config = dict(
    model='image flow-matching model',
    horizontal_flip=True,
    cond_dim=192,
    logit_normal_time=True,
    norm_position='pre',
    qk_norm=False,
    patch_size=[4, 4],
    momentum=0.98,
    adamw_weight_decay_other_params=0.05,
)
Rows from block 4, named by matrix and row number. Rows with one number belong to one attention dimension. Each number is 500 + 50 x the weight over its row's rms, rounded and kept within 0 to 999. All counts start at 0. Numbers have three digits each. After the name is the row's rms in percent of the matrix's.
# q: attention query (model.blocks.4.attn.q.weight, 240x256), inputs 192-255
# k: attention key (model.blocks.4.attn.k.weight, 240x256), inputs 192-255
q.59 089:554571467463526564583526469430494434541493429536471481523445445549479547492577524492471467516504461531531442455542476562487527552477512453476466528504451478495481519573449468519567524602488513
k.59 092:448456499401531570534526534514440526608514480482551548590455441497554473472498570519551473508502495483457542489470499539468508466563480492497426498440513438560491457486467573552483501418463423
q.60 105:540545444446481527545455481480551409515528504476474418517447518467479489509531504558560468553438420471520497549470524441587503560548462494501512571488672550535475566601475518468522531586594478
k.60 116:545459563505475520477516481531512434417417629548569558426558575539513574540462632475564468495518461562427473525472489544493524470466482540514537437455573518597429507560533523532566497598460517
q.61 103:348500529453469566417541462456476452497449497532538546441526548439449489533495492532509598390458545514501502487488480559628440528506459476464509544503479524544481523419524521446506429502565590
k.61 097:487443471505622530546440540480589459514513480541441555570468526436464621488556506491485465523491525506534500450543467414582586514472451406557461497499441501503544484533547480499526459529441460
q.62 094:442529507527466558434502479464485611608569520453503416529525531490578577453473466443479508510418444505544529493444322414516381586539469558504498586520512511492445548497450454549456482522545517
k.62 106:482403521515561439503528473511496445440502493464453532530519577448420535524466457509548547473492468473527526466381628575434425551462523512469482480513465542499516591523484456557556553472512542
q.63 100:466531517390464494474462460538520496527409503468476480419548442519475488571500405446388478540542517549437446632547407493491461546441448493543596509417479471467579574474517458504473589550498513
k.63 107:452507476561469548493587469474409387555581523599559456509504413498432394520477547520449473541488531486495546485416500486520565460532526517439470540524536461553542473495432410481527493599510505
q.64 099:519553528532523551498466546463423518538468458459483498527486429452594467503563537449495549548383501516528468422458493560508413441420494480516530515494516468462428489376529484490641515475504632
k.64 104:490543542486515473605470516520486582552483509547471488512504485495424484436426461571450524497474512533454470413462493508584484494457532509468466502562428470456459496531439473441455535459562422
q.65 098:474570437457523516479497483591504468581478552473541546499513570513544409469535516577533488488438428579498389509455563548475482477558573449505530515554456605463538419584416463626449488510455520
k.65 102:503553588470511601463489533546428524499512430452499487527522543513422498447480497506588589565438505369408537491487553552455524500554455400581513547462608414432432504467490388488521407512479500
q.66 103:494435453515433567483494541506540412480454565464431471521466619535545422581557535559470428551458489507378546472559467589429494527461453573521504478540478529528532543432430483399440486574426472
k.66 100:451469405487485506435505487569450567506504480377615479538523560568482472510544392467502518471520543527522493542572426529551474553494554505552601381547558475480552518566558459477505431443438542
q.67 102:521531503535469470486530459433485442559503526552514480539574530498426537534528484463506572436527556512507456565500527592482604516482495442585541534488487452604383520537507476470537515470431519
k.67 105:427500390529511507473471495464547452494462503442587517447566489460471533418492572572460555561482547497486492541510547671607549513513434541464511485473443567530402492462348435494501520479461496
q.68 095:555439590495513553573554442525406585557509546430436492466513509437499495495450462496518518477522462459455491489505469495525532432455523566532548481520559582480494455618587466503569524542441502
k.68 095:461524509548515502516487586453415468529589445550480560528491546495514417446483467507558494506520463484535515556459520579519476537523513445536497550505622547545509521497596410472424498547464479
q.69 095:472367543547558507515495454601437501443482493525514458492456508524543489474595515544432490474494593459495476544542477391511497519574448433504527592519456528541508588514485499455514455555460447
k.69 095:529521469483527573534583495537481476571499476465613514454570420468498462467541431507538453543586460543519576411552463490481575424529612577442426414458572499655460524514589515498516478568458501
q.70 097:409425511490564451565560496525450501496544414523422449484538357475488456468500493480515459550541469580460545539441476441537395480528494453512553498517503500441452424462431548465538556512525485
k.70 093:504480537468526508532542436471503492574417577556466404478496517457473482472431496458454493478522456508555538439545501515516597596574479451537418569548454454453546411506450533462480549643542523
q.71 100:574559538543479506454458508571481556451483503549535515492483411521476507498581476530486486591479479497495499516568466496536521442484536457432569463494559504469488496480540553543447383557553499
k.71 102:415458509462462571506444533535428457476476459551481524568519524494411557527579487491515494498473545441492499508502440563472531406537442604472477502545467492488515468439558509522424520536523591
q.72 118:538475555583444436487476476511498470520458506540435617531476465534408492550437494547540489391519583523568452529559410609429549393452408527542552434411448426535501416335604463500435509491430514
k.72 091:510601477540545557428536585558465474513555559509521585509574470479445516500472610429465455441498553429475640485497484448505485585455537473543534409416507541438430542523405545575510464566493527
q.73 094:498519505566455586553435493434513472561538524403467499496530420445573493581506594491511466517551449444520479464439526491411565382561430538568501532466523454488441452389490506538528561471636547
k.73 091:608522542425499506505537593445476540551461467461515476405495479500518527518606420470438494482539526582520509500411542565505551569570611435462450502526491391524542428468467480448518570414525410
q.74 098:443539468527535498525480514560460547485649441507519445560465489595526502515369495493485468553497394476500520612516524474556496525503521470467420458472479512547452522441489515508573486438447472
k.74 103:484536479501539531350473394473518587481527441417481468496428497473501546455467599548501403575499472460450463515480422521496451567499422463426565556457520575523437415583472465486544484556501563
q.75 102:521500477491507531490462438537567419488503505543477541611552548399541472513429521541433516471468575454545447533548476450518528432525431503406452592462453565504521528498543501512552493434481478
k.75 096:543479485458605499492556492517540471501516516483501537527447458519540520541535451501514457414437521550482450455560442518557540480520494544498570481533478534567556495601496472483503491511433535
q.76 101:459537528509499478505513428380464584499558558486459413467544623471525445612465484496556593464545425424394443565447550502449479446477626638544463593528457523459581473564469424497491501555521447
k.76 105:560544529480500570413541508498492486521521509538434405488564479504513542515446502530510516547424470614566544408486476504542517589474511533454514468425501440500643530471545439501424583484554440
q.77 099:414455529525516509533465456497451536511425585456435474516451551474523457564490408498574435479557506445494467524551486507463481456478480490487486435469495431615461423520574475464475432522518480
k.77 095:479467484435514476492443540576560523497577508484553533415516487379456530552454479457579458510545534484576556558535400497554438569483539418569503405481461541443571456545514467520418483560444567
q.78 106:501466454449524549548578479484505514565491561476489478500587471555520546560438510500407557506473561501423463528491568469505438470537456428451526569493537560633495550402457425398476502571510492
k.78 107:496553510527507511571522492547565556506497543541439348525489513465620554450582452450419520541517505500482473431529484584476481500486511516482496465367409531533539464416505519454456561518486477
q.79 091:539522528526557513548447507541593538507582426501435430577630489564543458438487494477448462494480475542503520505438459464437446545521543494419557583566557525451531565601442462440599476495510514
k.79 095:396515484494579531437502531413421442507471509433522525492524485631425507519532507571533481451607484562499476449528490504495550580552606541516507471491419480500507550468485513491491527511531502
q.80 096:459496498470445493549576536488471617542488404492534437488511480469533442463427538591536326457460518462511475472542537491550541494521485479467596474413453551527511514470586482519521512516529591
k.80 101:512471507453492524611456430494587474494469440484497532470558527454535409514453481555585564473554547450472485448500596491441533525426486510419475492507502377460487571483430535485508541466507500
q.81 101:456420438449471599377527501559504482492490581496457502478614502594403527556452458517540548452449427512544457459494456529463537502582460496573507469465510523524548441469472566585480551561490518
k.81 096:575466517563484531469477468523509541530508419543479374582495481471458593486505479461491533473488577429536495564561503471476493456481451560568496453527503537640526531542534571533485559582502543
q.82 091:440608549391480556491563574583509388466559537497534501436531497418482489440533561471614469499597614484496489549456551626462465522610420476569485478519489457512510467522456505456541406507501504
k.82 091:499418497418546462506513447543490443453456380471578334449527393512524504486496465576464370510467524448554584496508542499431492516438511526504437468547421508478492583552473412558559538523546495
q.83 103:502535449536498481442500437456557591584469475509542502512517533564515527541494510508567576469467478556488556521453395480510485559592500508552444539470539448508482513501460437548518528508548517
k.83 098:420533487414506471485465514532485627486461435441494518528438478478540526540448542547524502419425518610527414496457480565503445590553450438460546549493571482473503524351461503415502556493562506
q.84 114:526438533451486575528439429534532470490552410510450520454442543533573439456543484467433461433452387547509429507516460338458517555548396539480495512568471541514597498586523492536462478469514531
k.84 118:468430484480509530496442563513480518494504507473443533481469445524524505522452520398505560509513476438430543481496471538436464420514497568527536477604569483606414489460526589539431577441481491
q.85 106:426544530445438443543562502542516522482458534436468591561509538520509610497594531547502493540573453542629521496413485484420497514521533516496459561523397521471470513573519540550450529485547479
k.85 094:474437635470436465465467483531405574500468455515458507434534518565589486537436487493512458456504504534533537621523517561436505462455503461544503442466415431560402532452574507505537561483494576
q.86 102:512441561438514499437490599493559456432542454436514595589475454532555460533613577540490432381506457558477440484565435520470585486456542468563484534504475538475534497473466453549478507522436515
k.86 103:385518485587479473571501536394526490470515532444482498522529467544378465486500414391551559544551464454424521469469498494525500473525452536543501478527482536484462488584506459577613520495508526
q.87 110:530524401482455425503484467459473454513411510489513524495489589438519480464505563500584557514458499454506478545526474509470590481470560563575512467523490500517559529504421502591529455472543481
k.87 115:594550447456433530528441527477481489450551479547528550552504494526493513543522453539568491511516573545443473502461551467527514399501552460426472439576554565497427526482650468555496536599409562
q.88 109:484490514521476359491530520492511480555532469517403433441549522514446517503524507542491500463461521508546576546527443474518512477516460451461481478396455486429406497535523455526508541477424658
k.88 104:474494472467444547490532528581460553557364658512506570460497479479413420517536485498479550525559488503523493548539512502591578460554516571486460474503573440552514434433436454455531396579510461
q.89 103:449550498537635448425466456495522556443564453506446421539530492506445561496437474520567445626471503446513537532493452579548453530473521459537523585585523551487584528463512485397411550534484527
k.89 103:501478487442498524436441524459500435423419516516482473519493542375497510511486474552558537502575580427524495524476467559511492498459522493446506510480470456531495563454432581536482505524390477
q.90 096:459524505538585461566481437497551415436594446639530520474454473482619514467448501506515524506511561519456527581477426514491511475552431457559596552480459555505446498475571529516528431532455454
k.90 100:471462539518547451576604609419613554459461529477537531402402502529484531517565543496398501465546504518481492534497480445469541526490503467406444544499467623577516462463438524403456494488511403
q.91 097:492428464584524388480412383499500524540559500469526560424462516469470425529480520496503565421485491565527521478515534425590524483464550391483571459452452486409465483511512496463447538531588538
k.91 100:432513539482423508559435565485488437557558484419600545535548539507490456491431585486462543533478450482564467483487490461512450575539554457519511549473449460510536462473522539462473533529425373
q.92 092:535566452499378435492496401526502503479485477435440573402485540428534450521556467474493499565544514421501462567528454473487494427537488530541512469565492498538524467377514356559486505498530486
k.92 098:471519569486537436505500367567404494456488552438594412541496459482502495482501475578424544427520478514683450456471497542528469480478564483511524444495452408514467511519497436522465506452528508
q.93 095:476493437395400563476448528512460491541531482531539454518487409505516457504425506474530459474542612560501584425460494592570580555580579504464408488452525537427501531517526471478511538526554509
k.93 093:429468509518538448479513473580578482425584482456561498515480515456488491542535545534459518459529491445523485382558522548387436451541553572433445517575511498480547542451482515517592537487525502
q.94 105:568525605521491532516441552472482498533524480548490504392508533463463522550559521510501423464496491478501359534620575556480529496478537401470440479532505495437468637553498440480568582593409478
k.94 099:481555518473497588500446526443456595549498515542517533563462544455488422590583498445571429569526477362474514507551510507559503523503507493480454596396479492515476519466484542441607533521463521
q.95 100:501467566604456479588512495530497543508566519515457531370537457490439501419482544453460582481489517418487516509475489491525463535438460582451477511471541529481505568573481530494488435571425483
k.95 094:499429544486570452543451446473452542491429526518566422528529470594598481476401544504501386551572445514568462594561494479565499468600514472526458500625413464567575485423530457546467558430524454
q.96 111:554497532549437495585568435393458561536436497465498483501521459503545456496516477467455503566493498475629583481537531483563481505564542594458550463480455528556520528419500502526522484462464503
k.96 108:455541564481402598516552464460485482459483467470468450486566495490597514527565462505557414511536477480447475575460561485551565411419454595497408572504427541435496491528505467511477500586554477
q.97 109:549543416478420542486436475600428602477439501527481509449456406551473560449555452500528557515515420521534447489535482473533490593531502482434537561567491540571449555505561408504507501539433454
k.97 107:564613537525520395442505441501502481509465416468416502517464488408504456497502505561485501538412635441413496499510608614456491554521487453516493444510483480489542473313603583497419532509432478
q.98 104:471505503488533500498541466529548559459519511408536523501525520522513430475420488497565500535580521579537545491436437441525552474521538590539460519490545498521522448514526503540507501506497499
k.98 106:454600491491581571500518495529436439550429493541519496518562414525482454502469468538498513430515573509540486450490508529503523478394493491436452523449466538461430520474548544481416525462500440
q.99 102:521508389574546465556521466460445518503490429564535632491476518493482570421509613512536573515439511528471524525422541488459486443558558472479482541556434516633591445462479518552447534477539455
k.99 106:493569449530505612483488434440452488390532463529489519432441439441572490512451477484526494516535444411504517399490523502596353477516521463468451472478498465518537457417456490475504489522634468
q.100 099:482479485473480572419507526481481504527477511491536469477554453511426490585499466443533498406497469458495490567466445453466407526514511577531514460517525450583584567553492540542500431429482517
k.100 110:397537482492567517471520473469435468487563548568498562438518460427525564533524450558434499494450559496518435602506570563472556451464526479485457520566392530434431525452480563467514442482524545
q.101 094:423543527488505518516418578529523524497533561491537479489518447513576473510551489463509495490454494434538534553420453484444560406488460500522532555453546557403538597474538522490446490560541508
k.101 095:499457506485536477558526495467521449369526443464631461559559554428539524502518477565498487578506483433425500420530594460473482473520498489488472439506444463477529470539478487465536441542422480
q.102 103:464395489495534416462466416499511515501536550534520488493441440520414543551559523482408546493549390486492564547532537536490417537514582509412539398474541547515566467479580540388442534465525465
k.102 100:529522508683508498509413542486506644471433510480513488499492490548491474463484524524446497519432521661499559532492501486438567510501448492507375479463540426518510490525497523542492419496522481
q.103 095:557530360553595492485477503571532573510526501548460504436513530632504460609451540401481539438534524498589469533469458529507589580435450434473440518536451581525526566510519520363485465532508536
k.103 100:528499523536396513491496540562528560553470628464485487468458555479547493503556536462517461424517428431489472551466535601520515483492526460571557451488491512483498508518504621475588437518618399
q.104 096:522612483473524468471595465479495546447530494506462487542560571510540434489520538503494521569470561564490533528373435540467592566560471464537598504506576479614415508447530576508454552446480605
k.104 094:547427516532450440541549559477455462513495502529468437478508503565482531568522407498516502489475441508532521502517564609430338497588563525485530455444533467366559449496409409484407476561447487
q.105 101:497520516517489551483547426464485456429567409495463518536439524550509516500488576452476487467468444463386538540488540572527524488469535486555534520562536486543465508549551468550596473478503496
k.105 096:544469574544494545518495447405528526523477521433463535554425558555504432567524456490453426531495412437470425445583502512537492484493474522413445612520544503518519503474580549483509566453449522
q.106 099:503562485556507447556533491556494486529521598461541483504485480577465539560455533452440439545408422498542495513496580519511461471494566455568471429576462565519547497451565496460568523463511577
k.106 100:502540485512467515532548471508505447575458519471491555497494556491454470517334585473582606496498566551441465448460508408474519551541473444570424430464527513490506535408584460518450477538520490
q.107 099:432509597531412416449470593509552489524522476599552467528531448489513355500443510504469580476494434502543599560492523507483592542468460585518535431506423455515601571469486434496527414519487510
k.107 099:523466532439459507421502458590561567564513436490572415445473565467457449509486474550490531511505497406564511554431615500497472562506484561485465448547511524559378480508417528500471457514490484
q.108 097:437506390528574533554502478486555586531525484520537484594484492462489537536486451516540523528445546469485502507609483550495544516536501461560449470599478471405470582534583434435520561501518464
k.108 106:442551527508504487462551473459479586505521521430511447512502561541571496580467525405496504434543432484541447558510510587457482539507434440519404611520528554504438518468477554499556576484485500
q.109 098:435479466495514490556452456460492504463494529478429455386520484509518508484416413488412541547611523563494494482508538545424383547460465569462567525548502445461530460514499513567469484424559537
k.109 107:498451514428473534489467434602507566426512492538543482451521410515424539483566574476472524410517483471511514487519554578472514500452458509467552479427534409470467479492501428512412521534497533
q.110 099:602461538473484449462448511470532536493413551550499424525467467474530489456496465610418449405475449513521440474520474533521533542500536490532600547505437496524527541582474490425543514585521581
k.110 109:542510566558494557362358422503516498466396523501420513519458472386515474504528566609515514494530417440460532580418536480494428489442503530542492485620513463584518507475435483536555494488536446
q.111 099:535479474448502415576521515566482474524511559472453411541447489412557503521457502555462513523491450553504429539441481504501579479462538455436552475475574566545579558569584438487536558527504509
k.111 101:558478491481468484481504532497492499471509491537525490522466439558410521467462479485495491538420563441480438502566535465480524453508521480474589450451552523540477509511525571449557452490482478
q.112 100:430527478503600528530470543469458583538554448504491473528571510461435506559537502515465463587527421582462514463493540487528434486511474438529433575466446475609470525486484578478535486397548484
k.112 100:419518519569435507460454448532496453532500521498648497588516366503536515538473488431476462582526566573496460586441480566516499518457524509456561519477482542509513569583528471464552462441469522
q.113 090:421509422535490556526497443517507524430500466517385564491462516482584532550493527448618532563513473549476494488500572435478611576503458492463522608541519506484421505509593506602614518468490583
k.113 095:473500515496489526564494560533453450545528473482540397474325532532558503450518526474450468605491496491525480435462470535529413521431476502470599522534555460394473550518479429492483490439528428
q.114 095:495376513443525561485661433526496519476488476501463482586502443433520431505504479421494526605489499458368515546481500570475439520532505448497493528492645525556520413574543550530509518526521605
k.114 097:547414588524371584508621455489494499516556552534547529537479466439546533508549477561463485511512485481458607476538528536491449513488499436497418516545511446484534568453513504515485508506478419
q.115 108:498449412505468509510503484555498543505494563543500559527549532544512498504501524470509476623540492494491535454483514496547583423490543504522412623573423460454384499478590456454508570566506471
k.115 100:447530555513485503543511503522461530427461563564471428485519598565506595545468545419456536455573467453513528537528498479436515547488484549496463457481599553531558460465597511533513561574519419
q.116 093:467526530530377522501496386546564529486566508564434428513468525482513427560499502494521489446504418492453472474480524474501495498458532530469485572366545455515480526520442507468544526487548472
k.116 090:407457585549494493479414530447546516462530450480465547518588451593528520490471578500543380509550554519511496577563510568518453533479582498556525471423487445530395501553571469569585458498379526
q.117 099:457500481485378491518533456530485469491516550513538539487386458553433374504461556521488435471414455560486497545530468507507478465434500513537447456566466468446504536591494528433529503474468521
k.117 098:471413515371397604509442443470486439584590425421590507508386507535450377557507474522457559460471472485543478498428558553513535535500487535491535545547541516629439507466537459521458466489430509
q.118 101:578495457485482484416431573560408537551472530487497604421496451413489483451478564526446460484520491455491550511490491576459451515446508531464571516519535529391516555503561574469405515443512533
k.118 108:510418437535515572497536547516519604501497487505469578512584446461534546503475487462449509458532449511663491595479507566525593448430598493538505477382525378464526425514575494509472466527510388
q.119 103:522501533443505509525533500469483443515498623508389521519515428475488519476432436511412482510487541493436490578458552414592496487510556465483483544550578582438484488530482497536462427488603545
k.119 107:565500419554511544462535434413562541503574489443463535495601508537451504456465545522586527449557541492547484438609425538507460511390532506576555473576466493522474534544584436519517525465464430
q.120 096:432423478537515533500513487520543520508517540464518437487493552513504465484474567519460489544441428596463499500537583495507597355425537452564419491513492488424529508451469459529520473456437526
k.120 106:419454495410466526565533490556507449493532525481404464498459481529447489504562510434477508542518484503522490476416456447486432559512465489531493479582485497571525447525537485523507507478731544
q.121 107:493505560461432477455543506510556512493529459598442482564605544421545505502429443538496550457447574504572525473496415540415491514437597597477484403531505578514410539487499552435467498550570377
k.121 101:585583463476488474501538527519542439535531534416459497468477443529545546536420508425498527461487395525387484608470492440423475545422490526553410488481550527446591438486481537456585501598537399
q.122 101:405479430408522562495535630378568560531418509518445534580544593552568481462492433472460499602555484521476555453448515480462468515471467514429478556525452429501452561529478432538492477542441497
k.122 102:549476544469521551466523493505552516515533386511471512526567543499541470497505452444495459557456448542504463468435461416600455473424393482505525539404562488567537499577519503539470548482534471
q.123 103:606500444437502377471472523525489589451581551541468496450520565497483531439477503521503481476519484511456542502460478423570465554538500568589517501475500561535523419497497428605458518460552571
k.123 098:534523499499458449513489504489469499488450523494420473471451586496535524519473494567491451504525410549548551525568474539371521511462501545337591485481429492461506489452594440523493500518470498
q.124 099:489405469450437500588537498527443547519534518467498483495551499498566488434476575460524517546468398537593430580444538478440476525456539600415480468486473500568448571531605489462440493541406465
k.124 106:532451501486464528572549602555445559510623512522498577556539515512556477455524504568436490536431492476492547541511528618597479636529447555549484522547510490573521437507553453544515549529471389
q.125 099:524596535494547469408534493503492540498436493465547488482505417456491542482515538485515447491468530516536531533460548497511502466482587429541562507452469465468534559438510531465432491423469445
k.125 101:445484510570509537435561511471423543493470571556490537526542481451499523433373566469507467588518492504570544534510480442597512539516552544484454603477476504535473398501424562506557491478470446
q.126 104:445517490505514500538466363519535494600485575488528451467505485497459422534465413466519577436450557468450544556537493599510474461426509509541480470590441475388460499410497464567430531556524523
k.126 103:514426506515523512449468518563473487457547434405423481448491496522581521448541484427409501589513524501532568571580500469477517392507469428553360503479509457555433522482481445579583473464518531
q.127 100:422513477436401547502490505485479542518429544541550572547483541534502380431476503487526491509536475541461477568628516476452534425437450458466518517535539460517514453546521468523528539598563471
k.127 100:419566547448473419538484442573458506617519407471557490440515521531541453551377424432457468483439437504486593587462480517556500516486469460595454580564470478536498434533471560564401555437512527
q.128 096:527536618538597513509475422531528509524493569517478459606471522474464327487443471431501491543522470486532489509480442413446571472509506518534434608447489464487532570424512520497569550552424480
k.128 098:515449551526522471527474491544455461482478505455458504551503409496529544527478412498501440505567445459475505528492546511519594527458556482505580465507527530496486481400546526554523501456514547
q.129 095:551522496386461505493452447481463492498450597480539457529530421557494563500559480459432514572612479449459407476486541457470542485504562446518483566474503443488505514497376497460447614460483600
k.129 109:534476446510524479477447556385447588449516556447548596569526489492442576450571521518462543465550547512466545524529607475350626420446546479475467454505392445474538449528596436479413484475475478
q.130 096:524481408530556482480450406445463506484499511600430397448477515513567525529487541566570485519497505445447518494601437550564515570510576517450467492509490464508444535501552579420501497501534570
k.130 099:527455496553451475457528406421573528375437521479493521451430583555460540524569563525455481463574437524457518507563420610462538532552578495532480489511535543483521467456536457485545525479538521
q.131 101:507468455454544471459476508537537579519591500471410513442482534513512498418513562526550507469462485515534509537524548520497448544373615520644465540519567364441509482521501459487448539485420485
k.131 102:440520473421450503489490526543456530593612399494459531468534521453479403452503512602527465462509548572601578496479479537541537577448460564409546503532465417572423501448538467557415513481493501
q.132 107:510462540517463594516468501493468576513484481520496539506503583432549498458439467546468471381473590449545456449534504516505439555573479557391570489564494505483402503532485533480548488545479544
k.132 103:505459468433508469496478498503425527600448542455439559529427544453443462566485580531531574498478433490483429456453553441460517495506476441480510492527634499563531527461477587556531506503459539
q.133 103:499561497455498416435597499508485485568567484526402404524483465542518468497336503509539533510536481443511494490543513515503524516536451455490549570520528524553402451464385531375486490495532482
k.133 107:510520447633510506474525489386515553434442442458494398532568566482515484489448552470509481547382466459519456447474512521544477421610423445502497546506494485533586575434536483546614440457538498
q.134 095:472602532489460488443476521476397493468489576435538413455485495421514503580459419452494584534527512456542455560531503569490409527486503610412573487557497417583586597543485460546491485530480552
k.134 097:502495517471489482476554541434512508551403433493560532458443502505521464509476488441576526458553476512516518512530517423450543502485471535480445566545463519433427477582512503540387427524527497
q.135 105:549523441445512467447551460487423593519542473501535503616546593582499489483485531451507465444484542441432537402463496459524536498470494445371500472486487685560455476506561492471561472568430540
k.135 102:502563507490470539527432446494527541534497451499520581547539518501557469539479484562566443505559523452564546410530512489610435428551522502465456503498487540477595507488478463488474474558408473
q.136 097:485468535508479449595514526535358514558494481484527489509620508502453488483434554485481494455482435523608416551526428546504511367456395470564494530536468426523555530451537431521586565481639535
k.136 100:457442603492578454596497529575456500553512471426545515533487534488464554506431485458461567547431497384512456557526517558498503438372493580436543424573499579455537550499495557400488488534540454
q.137 101:477519507416570478536469516541602445577534463493561421495534470399577516589481531531468580554539460515511433471414435513489528502549484472496585504446538573522605413563434460578440439499427516
k.137 099:486518496603544538411497439483594565500489540449594506539516483458497525415488512531499468480435518463484510449568582471387548452462437420569568433587396577480493531434482499542579580583582563
q.138 101:550564500490479413426546527549495425552594500473414472459478477462499499492484558459479517568522461491548454411458436495445419508537530592497485553473564524650534530494430528463484522441499548
k.138 105:515562515617498425523548475510498554526448617534551436490531479521535545514558478566512539426405480515401503482432423501576460486446461512505425547534472524527480523465622476452514396539561568
q.139 101:555527550465505522476516574489421500514471572429531478477521437456600480513498528472449495496464491436571509497464561514466456514498556525448496498484461469518487441439433463462479436521551470
k.139 102:506551423509509543501394529592555451506547466619639518519553491510496535448489495559532523506458482439560554501491413591540527456498490438529477521519531440534461452504584564515525457433538521
q.140 100:510409373509534545434487509475587585482539430468465503550533507462412481555527426496499485520564585448517460552472541513491514498448468523531507568516581453493512544514489398421523577510442525
k.140 101:467444431517389424453495508605482491531416453532492567427545583465444546519513407490449485569416433446540543489427533486517555503461545487507428447515419501656517540507557464559494515483552420
q.141 102:454510522470487460462500480563625506430544459567520409436456499483504497504526368526537522556474481575536457465536502505427550508528463551437463478468459557484571523497548549527402475429470387
k.141 100:550437527585562475533393474417675485511567427442552487562482514431477441540549503492485432527508519431516498486483511452500567539489418573490523506473529509616470553440473524421535447492356513
q.142 099:477538511513513447411530568491526454569580369580543415507598521433473564468607439534506514514578590489488484428519545520557572533544460502476454425503424481508485444557426491513493419461439466
k.142 097:497448499556540406569418458530578509473494491471478467518495477481513431414520461551545448473591524470520485562406469559453493542415496628444510372415476473524474479425421554431485613570528492
q.143 100:496406491658565537543528548468476500464497536476443469531487534481494459452469492547440544458524564531502461563524482450480464553498555455502523574501403489499558499469605551570565521503519504
k.143 095:479491516437604552533458515489482445556540442548497496526460503508528480584503526601486501545426451450554418495472452480560563371539579454482518519502434567563536481582517439519545473459536432
q.144 088:444475553512490394414521483485505349525501461481483552662481375499540508539522467492478579515485601499485519430435536615498433512453512543507537532506589468498532474572469467562516460565444529
k.144 095:555525482524557482446563377489460446448484481497521514540479441518482456548503525471587520558372554435477485501513546505469489498548503561608532427407564405462522479595543516472555360535515418
q.145 095:480518545452549431518507524482473415468509444430489564459419520518462546529415417525483511444565459537546430542468543506483533494502451513522541562564555525354561500567535455493513499460518568
k.145 090:456515585533462465494441490530451541502523537510536537440527426602548438477582542513512606601467630458452500506514456526449506466470422581444531436469458437478508511473505466511441479485562540
q.146 100:525550434529546429502532536533440456599485530496468528514496365407514527508425549548474595486478499467597496489500499491532505558439457357524477492487401440554565474443486505622533468556451507
k.146 103:518491585463501508448506477449455472571561496459515436512474454389587477485495443457494502502437544451558589471574454623438542543536471451608529492562458595500462468616485472590481529434565424
q.147 102:456474454552457456425486517495442449510523488424501522532432529505473508465537551409390524497524521469532450456525511528517545594487490432552494515375534479508608500455556589448552479497537528
k.147 098:459506506511613469462537502473496450550542549545539515488589536423481543515455493426596531527379477424552576518492610593314554518496437500499450543658581527522519415536512462469518522535478460
q.148 095:503528496504460393516458523477579459503490477589547471535550451504452458537560488509535468574555509491463524361480515580601537494556552472394499597608402561491380522552512493605463468444381509
k.148 095:433430462509526466473507435503507524464451486428471498484471570520486502438485436493589540498522484472532534553347436572577538432475554440521557488487520526486445455417631514408448541491571471
q.149 096:521486519597373515435486439521595457506478513500559480588503487529458550501555518559493524611478445517448466519408424510581372471560616569421519571605536479443514458630513566530487522477519594
k.149 099:515488577431465533480497419493536631521452490463532454500543539512527619569428499518545516545466484485533460488478444560556504589546594426551505495414513527475464532534517487586554582539505477
q.150 104:456622509498523500425499493586484559517475480456494505538367553585438566465583497427592501626521441516552500457519518609489537571506452513548480510500545507490555511585489480464513535425463476
k.150 100:622497437481497641535422484442463480562599517517542471491536441455551461428433553490480526525530494491487489485468481509587428534489548529488522493447473493479544409482530494550506531606537534
q.151 100:495485529504454517378391516470529438549440474505517429508488561475527480444546463536482526563547462487443589503438415568525500524551516504589447477468542621559516530451587534504502452532553474
k.151 102:562563480474537485419483504445568516520422460517476524422441499474611527544439473422511548438502455524512432543556574444458473444577520417578467480519499503395520495523517449517518452571429515
q.152 098:508546543430468535552561486482621545584543575466480511457487404447551409560401497515471507447409551484461514497396555485486526494520406472444531477555531526440411463518489511509456506496549470
k.152 099:501520466607611462485434523541519576494543498459541539515449540455473526422568488459534555564525501541492457464510445535552536518444507524507516465391543537474492518459503567577531473566585498
q.153 103:515558422447544433578496451503428512453560470527429467443414540469485521455469555554562493476564474417504434500472498495418523583460519499498509553466531451567512567501595502477557429476569548
k.153 100:502503402487471528541490568465432462394532504423478556508499444440494422456467513458547470504400522548520541497514560490589504544530534564493513539552452476475468504541405473485504511635539450
q.154 104:547433572483484547447508507470484444505470518435531489580439559538476483489644524480545403623542503548511502513417439527513476430558527491529491485510617502474543512582487544439449519497555432
k.154 103:536522463486546448493487601481492504516455505505503578501514579500448469498431560583458554436384501414458494489526565556508472535415544487529580344453583552507513496503482486561446519513537537
q.155 099:532422562468494517516460479427489441513551451564572559509547472511507500567477476537493421492415435616488453497636513542599533486542460519494481549458443464512442408465559474550477492541476496
k.155 099:482465531431557527488586556458607484597518494494467525444512452468494423532567493451533518552486416527500534500531518519420489402446407512480490557537558494514581454503525482427485498535429502